A small contrastive image-text model, trained from scratch.
Model: 64-pixel images, encoder activation gelu, encoder layers 8, text encoder layers 7, text encoder norm layernorm, text encoder activation swiglu.
Data: 195000 training examples, 3.0 epochs.
Rows from block 2 of the image encoder of a small contrastive image-text model, named by matrix and row number. Rows with one number belong to one neuron. Each number is 128 + 24 x the weight over its row's rms, rounded and kept within 0 to 255. All counts start at 0. Numbers have three digits each. After the name is the row's rms in percent of the matrix's.
After each neuron's rows are labels from the 100 images, of 14976, where the neuron reaches its highest value: "top examples" is what is common among them; "colour at peak" is the nearest of a few named colours to the mean colour under the peak. Only what is clearly more common there than usual is listed. The data: simulated stained blood smears.
# fc1: MLP up (encoder.blocks.2.mlp.fc1.weight, 768x192), inputs 0-191
# fc2: MLP down (encoder.blocks.2.mlp.fc2.weight, 192x768, transposed), outputs 0-191

fc1.664 092:099167102110130149135178146148105115118095126133159126117128130110116137116163116113159108132149121132113154175141151104112131132108146109095121101138102108125118131099153110107119115134132127162097098119157114124113091145134116086161179149118115127098128182090129133079139143121115110114105148103132131124166124056103167117117130144091125121124145164143141086121108144157118147116133128097134115121129143149096124150094147150122143127181116132178137127133130159148154098068096112082133125060107140091197106098167140122101146164150122114129108079139109117171110140120126097132
fc2.664 102:083086114147155101119147082115143135107150124144096150133178090110153111146105125115091090131125153124150167128131126097132126134162125106145124140176140119121180118141124138139105103171159140165136130115095118110105128143125147166145148131172126111113127127125130195135132112082127151120125140137091112128099116140174103140131130129114107116123112149095112181119116132114125115159126115096140129132132141084088139185133108145131115138103142118122120142177126164094111113141140137150148152138105165116085114153085131161108172154138164109128133082135057140118146142203099119106
top examples: round nucleus
colour at peak: pink

fc1.484 103:122146138140151184135204141138116077125116089183135141109133139148148130117164121159158108135139122129167134128127139131099153125135139086098138115116111132071143134096160126122104159166163127128125122154117155088125129137132077125118109141077160143134116125177123107140114155090108142102138132116111144155185113094122113123119163092132125141104139120096160109110111124110143115128118150099107128123110101112152127152129122156121120108146140113164134137137107155081144173168135125102104093162174154146162174118116093159087172102123145143115167097103115171134147114138137099148
fc2.484 106:157071128134065113098194128147149134143150128135118150150099097094148161075148102127130110138117128113110126122170123095130078097127185104161135122141150123146139100122164120118087098134153126111134119160099102120083131128106165167100103126146063142125156172118113134094130136135100141151123108142145099104104103161109159141152119173103122126117112102138149150118130109116128114133115161137091139137104147104135128144143122147189132112124153153115163121096125160131142142135185137098151125165113110137112112155192111101120174125119125140093135118144126107139126100132137155126
top examples: round nucleus
colour at peak: grey

fc1.641 090:130128133115163094081156141152125171142080160134158113102100146160118139094079110149077170088141088114108096130130131101088147149121126148113128128116118132144147100101103146176109167106153109127107108133150119088139147130144118118127146120124139089119153128118140126109116134114150108099106117133153109146139123136104117118115160121142110133155147096085142154105119189117124182104165106132128190119150141111148152108151104152142190133149107127086135145095101146111108122107125136137109168116106142127112129083101132154175116137150115126097146192144131117083087108126129096109
fc2.641 099:141127112137149099183153135104090123117128117105127183137141138120105136135119137129139129104151109154126150121093147162163108097167136105104125110126151121090143153127137153110122096134121154153151135130152117197180137121127106131153105110119131141167071187103091165144124136099170142105163128104117134110136132114158144119129091107126112134127181153109106140170117132105126136147139150147153124131098122126150089133102140055104141119079120140179097152170148145124110119119167105155133131119092133161145177141159153102160137115108129132148117086160174164151117132133140125119
top examples: discs
colour at peak: pink

fc1.586 080:160171162107151113130148141095176151110122144104143126130115095122135135143084130140133145146137118148124123190156129137102151171099135144146146118152139096117107126115130097108042108114145108115096152114108098075114121130154122085118119131114137138145135129157102118180154101177168103171149157156162186128124157142119119136110109162115125119121142128130113116158138140111161153116127090102098138130134138116151139120111133184098138078130144117149136094141103108102109142115106101112115163122143082152114145160131074164139161118141179155136144127132154164131146117116096130124
fc2.586 084:117117132136127117146113171148106112140138099140056132122095092154113163097131136120131119111117161157087133096126130094124144129140127100127104160127123130124083128143134098109164121132064155130130141142133129134128180138128102132133145090118128112130094158085150129070124175066099135080150072143079082135125134130151125103104146113170140175105140137135129127153107109154108111121102148123174124166135123131104104146155121118120091194106074163103153100151097151123119114153143122105152113150137125111124139105138162146125111170117111167132103109149114116130114121125104122139
top examples: discs; lobed nucleus
colour at peak: grey

fc1.462 106:106140128107132102098174158106129129131062078105135120112159119116112150093152114091172118123131118132148119170142139128168121130118177131115140113120147162105152106123133088084117092158119162088111129157140142151152111169144070127145148123134137162156115117117090135096118149155135110150131120101083075161147142139140115116128148108164153129125111126137116118129144119139124119125116110113143142155126172140137104134100114139120153134214143135097172114128118116140087122106125126173124131105164129167146119149095131151110175143152082114149192149091152124129122091113144111135
fc2.462 112:084152145170133126115086093114098129092133157111163126132090137110097098105125144125114101156130125119125080142118147100170127109149153132126093148090092147108156165117095115186101107124158161101116125131171114122158133096106143106100083146162125163150133094131144133122137161136121135136121124148157123106115122112113120133103081107117119143149095138149164153127119117153102125126173173123114094158117132089144148153147165128124125098105141129139098124140102146126182165131155136089162155146111122131123138173176135170170122080132124080157101168119128165121147148135116135147
top examples: discs
colour at peak: pink

fc1.523 095:164151131178176126132098153105139154147169092102152105182129118109144116134103123131106153098119105139117145115108141137138131126136094141103137137110097171107138140113122090117113100126111211097093123171138107083132146107131156104149114105136094133122148129124128140139126177105112120107099123121139129154133107179124112141139131104126115106124133145154095116133130151141075136128153161126082139091145172097115086167119152163138145105197143103126114180125116135143131144122173135075114110159094119147128154132115147125127123132118146096107109076122120168124114129120107091161
fc2.523 081:151092127134101159139109151126108123147125179119111109107121164119131145130155126088200168084098116101150129136113113102119097123144138127137111106136130136187134235139140104108151147133136094160130061120154139133167147134065112115119149115116172122123126149126131115110110123146119128114101113093125120111135108150131103134144116128123146114122108094141152152104115119110150077167114143153121137125143113135138158126124127120104117117138104129120151099141106163096145150169116155146098077120165152114141107116119144179144123125123121166139099146198166104145151141112145138123
top examples: discs; target cells
colour at peak: pink